{
  "model": "autoregressive pixel model",
  "dataset": "short English words printed on busy colour backdrops",
  "image_size": 16,
  "horizontal_flip": false,
  "levels_per_channel": 4,
  "vocab_size": 65,
  "arch": "transformer_decoder",
  "mlp_ratio": 3,
  "layer_scale_init": 0.01,
  "positions": "rope",
  "init": "trunc_normal_002",
  "adamw_lr_other_params": 0.001,
  "final_lr_fraction": 0,
  "warmup_steps": 460,
  "adamw_weight_decay_other_params": 0
}
Rows from block 3 of a small autoregressive pixel model, named by matrix and row number. Rows with one number belong to one neuron. Each number is 200 + 20 x the weight over its row's rms, rounded and kept within 0 to 999. All counts start at 0. After the name is the row's rms in percent of the matrix's.
After each neuron's rows are labels from the 100 images, of 14976, where the neuron reaches its largest size: "strongest on" is what is common among them. Only what is clearly more common there than usual is listed. The data: short English words printed on busy colour backdrops. In brackets: how many of the 100.
# gate: MLP gate (model.blocks.3.mlp.gate.weight, 1152x384), inputs 320-383
# fc1: MLP up (model.blocks.3.mlp.fc1.weight, 1152x384), inputs 320-383
# fc2: MLP down (model.blocks.3.mlp.fc2.weight, 384x1152, transposed), outputs 320-383

gate.123,125,214,203,234,207,173,229,199,206,223,203,222,194,216,222,236,192,206,195,183,221,220,189,215,204,218,151,196,213,196,191,208,194,161,182,167,211,182,202,195,199,211,185,189,213,192,220,188,209,196,199,213,198,213,194,185,230,252,175,211,218,187,214,199,189
fc1.123,133,187,192,191,143,203,197,195,181,187,219,201,206,168,191,201,201,208,214,206,226,189,220,212,179,184,252,218,219,202,234,207,158,202,209,193,194,216,182,201,232,212,217,194,181,228,196,211,161,223,197,214,229,209,225,189,196,225,202,197,192,203,194,190,203
fc2.123,138,183,206,226,206,216,144,204,189,166,194,172,208,172,182,222,188,166,179,211,211,206,198,184,206,209,185,216,178,221,180,194,214,212,201,218,161,199,167,198,196,173,203,168,183,206,208,200,239,201,189,195,213,187,208,219,192,208,192,200,176,225,225,220,205
strongest on: pink ink (47)

gate.686,044,220,211,206,204,206,207,204,169,191,201,164,200,208,233,202,191,206,180,204,202,201,210,216,207,197,178,193,220,228,192,194,225,196,210,208,187,166,204,196,221,171,177,191,191,162,225,210,205,215,173,240,209,205,221,198,218,212,217,175,169,197,175,195,222
fc1.686,046,209,226,195,205,203,219,196,167,220,204,215,203,186,192,182,215,196,219,199,197,182,199,188,189,244,182,214,177,190,210,215,201,173,218,213,199,211,168,211,168,186,241,214,166,196,210,229,204,193,188,142,169,194,187,215,218,177,211,216,181,196,179,186,185
fc2.686,046,202,204,197,205,216,177,202,202,223,188,219,203,169,186,198,184,241,215,204,184,174,203,151,202,216,181,213,207,187,182,209,181,201,202,213,225,185,198,209,190,186,195,211,183,218,188,209,224,180,207,214,205,196,189,215,173,188,207,201,195,224,221,219,182
strongest on: red ink (25)

gate.764,100,210,216,191,225,225,224,196,211,228,213,223,191,198,201,183,236,182,210,211,176,211,200,229,213,207,217,177,184,209,222,201,237,207,204,170,147,188,201,187,180,189,184,183,204,157,187,187,215,171,212,205,192,210,210,220,172,187,191,208,181,227,230,232,205
fc1.764,106,203,181,235,133,185,164,194,198,188,194,193,223,196,197,207,177,182,209,185,215,206,206,188,171,210,189,211,217,224,219,221,178,217,198,230,228,220,188,216,176,190,211,184,182,201,191,183,211,181,220,207,197,179,205,186,216,203,223,207,244,246,195,170,184
fc2.764,104,199,233,181,221,176,209,200,208,208,211,196,264,182,202,215,232,205,185,227,192,205,193,165,207,236,195,201,183,176,180,188,227,209,221,167,203,182,219,231,232,197,195,181,192,221,197,203,198,240,175,225,210,213,173,239,196,184,229,200,178,206,205,213,158
strongest on: green ink (25)

gate.19,045,202,197,225,226,209,171,163,217,187,199,214,197,194,183,185,215,208,150,221,183,175,171,188,176,233,188,211,184,190,190,188,224,214,242,179,215,189,211,168,194,185,193,200,214,224,197,218,196,187,234,174,179,222,192,233,215,186,175,196,196,206,194,200,224
fc1.19,043,204,211,231,183,229,213,178,208,175,205,206,220,202,185,172,173,199,165,175,196,201,189,207,187,197,192,228,213,209,202,186,203,168,217,208,185,207,215,213,223,195,191,183,214,223,216,221,190,198,233,204,199,199,241,194,247,188,212,204,167,184,171,206,212
fc2.19,045,223,202,174,189,220,228,183,181,203,163,195,196,200,203,214,204,195,184,190,196,210,176,210,199,226,195,188,213,163,192,207,202,155,176,228,220,192,200,200,178,216,209,212,199,208,211,214,214,195,217,181,194,201,156,211,200,199,217,222,212,184,211,205,198
strongest on: red ink (37); purple ink (26)

gate.109,136,223,200,215,227,191,187,227,188,163,149,186,192,197,190,204,171,205,187,203,202,204,201,211,197,233,203,217,212,205,199,199,251,217,206,209,190,193,210,222,200,196,207,186,212,233,181,178,214,190,226,185,184,210,198,212,206,184,164,177,197,236,238,216,178
fc1.109,134,238,176,210,237,220,209,213,199,177,198,183,183,202,163,221,199,198,161,198,174,198,197,192,202,160,190,163,200,195,194,188,188,176,227,207,212,230,207,195,192,156,195,205,202,182,197,214,201,171,226,215,147,176,208,184,197,190,219,199,162,162,194,199,175
fc2.109,137,196,209,217,196,174,255,220,167,231,195,227,189,223,247,212,197,194,177,198,201,220,209,215,189,230,187,199,182,191,171,185,168,177,158,193,198,235,209,209,194,209,188,182,203,197,200,214,205,167,193,177,175,203,154,215,216,221,198,207,185,217,221,199,172
strongest on: green ink (30)

gate.713,117,214,181,175,183,214,161,226,197,204,212,204,191,174,182,218,168,181,165,225,164,231,234,212,187,201,202,194,190,205,163,210,188,173,213,217,189,168,231,191,176,221,187,221,220,193,222,229,239,182,246,193,235,212,211,210,214,205,197,199,168,195,201,192,186
fc1.713,117,205,205,205,190,224,195,217,210,218,237,196,194,214,201,169,232,179,218,215,189,193,230,217,224,204,191,208,181,193,171,179,190,183,174,220,206,230,196,232,205,209,205,189,191,203,214,202,212,207,237,178,163,188,183,212,207,166,184,222,216,237,183,236,218
fc2.713,115,221,211,159,219,158,196,199,181,193,210,221,185,197,191,163,194,203,201,184,158,168,191,199,188,186,201,196,217,204,217,177,175,212,189,191,194,190,199,238,202,223,209,184,189,214,177,235,220,237,224,213,194,198,195,168,208,204,198,199,198,229,179,207,204
strongest on: red ink (28)

gate.522,120,214,207,173,181,216,190,183,217,214,204,217,206,218,201,191,234,177,196,190,178,177,201,191,196,198,197,187,185,202,217,213,206,188,212,227,220,202,193,181,186,185,189,177,183,197,182,178,185,180,210,209,212,216,225,199,168,198,186,232,186,220,179,209,207
fc1.522,125,202,181,204,213,202,172,179,179,235,202,181,167,211,193,213,187,222,233,190,235,154,210,141,190,186,223,217,196,197,188,184,179,212,204,167,218,189,179,191,230,211,185,182,225,211,243,221,170,193,228,171,185,202,180,177,203,219,198,195,201,154,235,208,196
fc2.522,124,194,215,181,198,214,209,216,177,216,204,234,171,203,225,214,226,252,205,197,191,195,203,206,204,172,191,204,190,241,194,190,198,192,173,237,201,234,205,226,179,202,191,237,210,216,180,187,171,175,194,222,231,209,218,214,219,195,189,202,189,195,182,233,158
strongest on: green ink (26)

gate.638,032,210,174,180,200,188,207,202,210,200,191,199,211,218,178,192,180,210,223,229,212,218,214,221,205,212,216,200,221,205,183,236,202,257,188,206,209,178,169,208,202,218,225,217,210,225,183,205,194,191,181,200,221,179,185,197,214,204,235,208,208,177,173,169,236
fc1.638,030,202,199,197,189,180,219,227,214,204,227,194,206,221,153,180,214,207,182,186,192,190,191,205,192,213,229,194,204,236,210,185,203,197,225,225,186,194,209,221,160,205,189,209,204,195,202,164,218,161,247,207,192,220,205,168,243,242,216,202,209,180,226,182,206
fc2.638,031,217,198,203,210,183,220,188,195,208,191,194,199,258,210,216,230,219,176,193,220,187,207,195,207,180,178,208,188,184,223,202,213,186,192,214,214,202,217,205,176,193,164,227,164,207,230,195,221,228,180,217,204,174,208,195,191,204,175,218,247,205,197,243,207
strongest on: red ink (30)

gate.168,135,200,182,171,224,175,198,197,228,192,195,206,203,227,226,183,193,217,187,188,193,173,205,200,193,248,201,214,193,219,168,202,196,222,203,207,197,206,210,187,215,201,220,171,204,190,179,183,232,228,215,203,206,220,174,203,210,206,225,175,168,180,156,168,181
fc1.168,129,195,236,192,187,208,212,202,222,184,189,173,183,191,171,224,211,189,210,200,219,201,198,197,227,242,189,197,203,232,210,176,203,227,208,217,208,199,224,208,209,184,212,189,176,213,207,230,216,207,196,210,202,190,208,180,232,205,190,182,231,213,217,204,201
fc2.168,128,201,228,216,188,155,225,196,202,224,181,216,185,182,193,185,172,204,217,244,223,224,215,210,238,183,205,216,229,213,227,176,223,207,217,200,205,205,195,201,196,183,213,205,218,197,217,223,206,187,258,206,187,160,238,191,172,205,187,209,218,198,185,213,170
strongest on: red ink (59); purple ink (26)

gate.657,047,182,198,232,225,217,187,186,199,208,205,190,202,197,175,207,163,179,192,189,178,226,194,204,205,205,250,186,184,206,216,254,208,198,170,183,186,203,193,232,179,181,185,216,185,216,199,189,192,181,155,168,224,204,238,245,175,195,205,206,198,166,179,187,196
fc1.657,050,179,211,248,186,213,216,204,219,205,191,215,199,185,194,202,188,180,216,186,188,226,184,193,220,244,219,218,176,210,214,231,195,215,182,194,215,159,181,169,165,203,187,194,214,218,183,203,195,174,164,160,208,198,217,205,177,214,208,201,220,206,168,178,203
fc2.657,053,197,222,225,209,176,205,209,225,206,187,162,200,181,185,198,200,182,198,186,192,230,199,153,184,216,192,202,219,203,197,172,206,206,224,196,202,175,207,202,203,206,212,200,213,210,188,188,167,201,196,211,178,202,192,209,205,207,204,164,214,238,204,230,177
strongest on: red ink (25)

gate.149,068,200,220,186,211,223,214,185,183,184,179,178,238,214,234,225,222,210,225,194,180,169,193,221,192,207,193,194,190,217,235,198,242,173,193,183,200,215,247,199,224,200,193,209,200,219,169,230,189,157,181,236,169,154,210,223,178,195,242,178,246,208,200,235,210
fc1.149,071,230,189,182,185,183,175,213,204,175,181,224,189,211,198,189,162,198,186,221,198,197,194,212,221,162,210,163,233,206,184,232,153,197,187,195,184,193,206,215,185,203,208,207,219,180,217,156,220,204,199,222,194,253,190,181,192,200,185,202,241,180,179,182,201
fc2.149,068,189,146,258,217,204,212,201,225,225,226,206,177,182,246,175,188,201,185,163,168,183,217,192,221,174,172,205,207,196,201,208,170,193,188,230,185,176,199,222,195,185,232,201,210,158,208,194,164,195,216,206,185,193,205,202,182,201,183,181,228,201,186,217,196
strongest on: green ink (45)

gate.532,029,194,209,191,209,199,204,199,193,199,213,190,203,228,228,199,160,173,199,224,180,206,189,176,202,230,201,208,208,177,234,208,230,179,233,207,183,192,216,210,222,191,198,223,207,187,200,207,197,174,198,188,209,178,155,191,195,200,205,215,189,177,209,213,198
fc1.532,031,223,202,202,193,199,219,212,227,183,172,177,187,207,230,212,194,199,188,214,181,198,183,195,195,205,236,186,171,203,185,214,202,188,209,208,159,221,238,201,215,231,183,192,218,218,201,186,195,172,197,230,199,213,180,211,229,185,194,185,203,230,203,208,194
fc2.532,030,170,209,190,214,183,186,147,199,220,200,224,207,176,201,219,222,155,188,197,191,189,225,174,213,190,197,190,194,241,206,181,197,187,196,220,216,196,178,181,225,216,218,219,208,196,210,200,192,197,152,227,160,205,224,209,183,202,210,218,175,227,192,179,193
strongest on: red ink (42); pink ink (36)

gate.708,095,210,211,201,205,215,180,196,193,189,201,192,154,180,182,162,220,230,185,204,176,199,199,193,184,207,215,221,222,201,182,225,208,194,204,172,197,188,208,201,208,180,203,175,222,205,214,207,221,215,214,219,204,247,215,181,202,165,173,221,213,161,189,193,183
fc1.708,098,211,197,200,192,237,205,206,193,203,206,223,193,191,232,200,222,214,185,213,178,188,213,182,195,165,228,226,230,194,197,213,234,181,202,192,218,205,226,203,203,177,189,222,220,189,178,227,231,213,192,173,143,199,176,188,203,165,200,194,170,186,191,216,195
fc2.708,100,203,216,187,202,192,207,182,234,228,218,208,205,229,202,215,182,183,233,239,195,175,208,183,191,194,240,255,204,216,197,191,198,222,205,201,212,211,174,219,216,182,197,178,182,225,178,219,214,217,211,199,201,182,177,213,180,195,233,175,179,180,203,183,191
strongest on: pink ink (26)

gate.47,051,233,217,214,251,195,190,190,192,174,192,178,199,201,199,201,230,236,183,190,194,217,188,174,179,240,182,171,191,180,202,216,229,214,217,213,181,165,203,203,215,212,206,190,199,215,188,181,216,185,253,254,205,202,193,184,192,229,192,204,191,221,212,207,216
fc1.47,050,210,178,217,169,184,192,193,172,217,179,206,218,229,156,213,219,203,203,235,178,239,211,212,210,197,201,149,186,232,230,158,173,132,203,205,199,199,201,161,228,217,211,185,219,207,205,208,190,225,200,214,183,184,161,204,196,233,200,230,207,166,177,221,191
fc2.47,053,208,177,222,162,181,182,211,200,195,189,180,202,217,186,240,173,231,197,177,210,226,216,223,216,189,166,183,175,189,218,177,199,214,208,202,219,200,181,181,218,181,160,181,198,189,215,202,198,220,187,208,188,188,203,185,200,206,199,203,195,188,201,218,181
strongest on: green ink (25)

gate.45,127,212,216,217,174,224,221,194,196,216,211,152,212,190,251,199,166,201,194,177,207,166,208,169,180,180,196,223,179,188,194,190,198,193,210,184,189,206,207,187,191,243,228,200,192,219,189,185,223,201,182,200,202,199,175,184,212,202,191,251,246,207,171,171,198
fc1.45,123,198,187,233,191,180,186,205,201,186,195,207,199,196,180,204,247,166,206,165,136,196,179,207,211,219,226,196,200,198,214,203,220,213,190,194,203,199,225,212,207,193,212,213,194,233,159,224,201,214,217,194,178,191,217,201,165,190,182,168,200,225,209,177,234
fc2.45,120,230,207,193,195,198,221,193,202,189,181,180,193,196,228,194,202,217,185,214,215,221,193,163,232,200,183,224,214,162,201,184,189,196,213,178,197,207,207,180,192,176,186,229,188,184,215,190,190,184,162,183,209,206,181,197,222,197,192,209,196,193,195,217,179
strongest on: pink ink (49)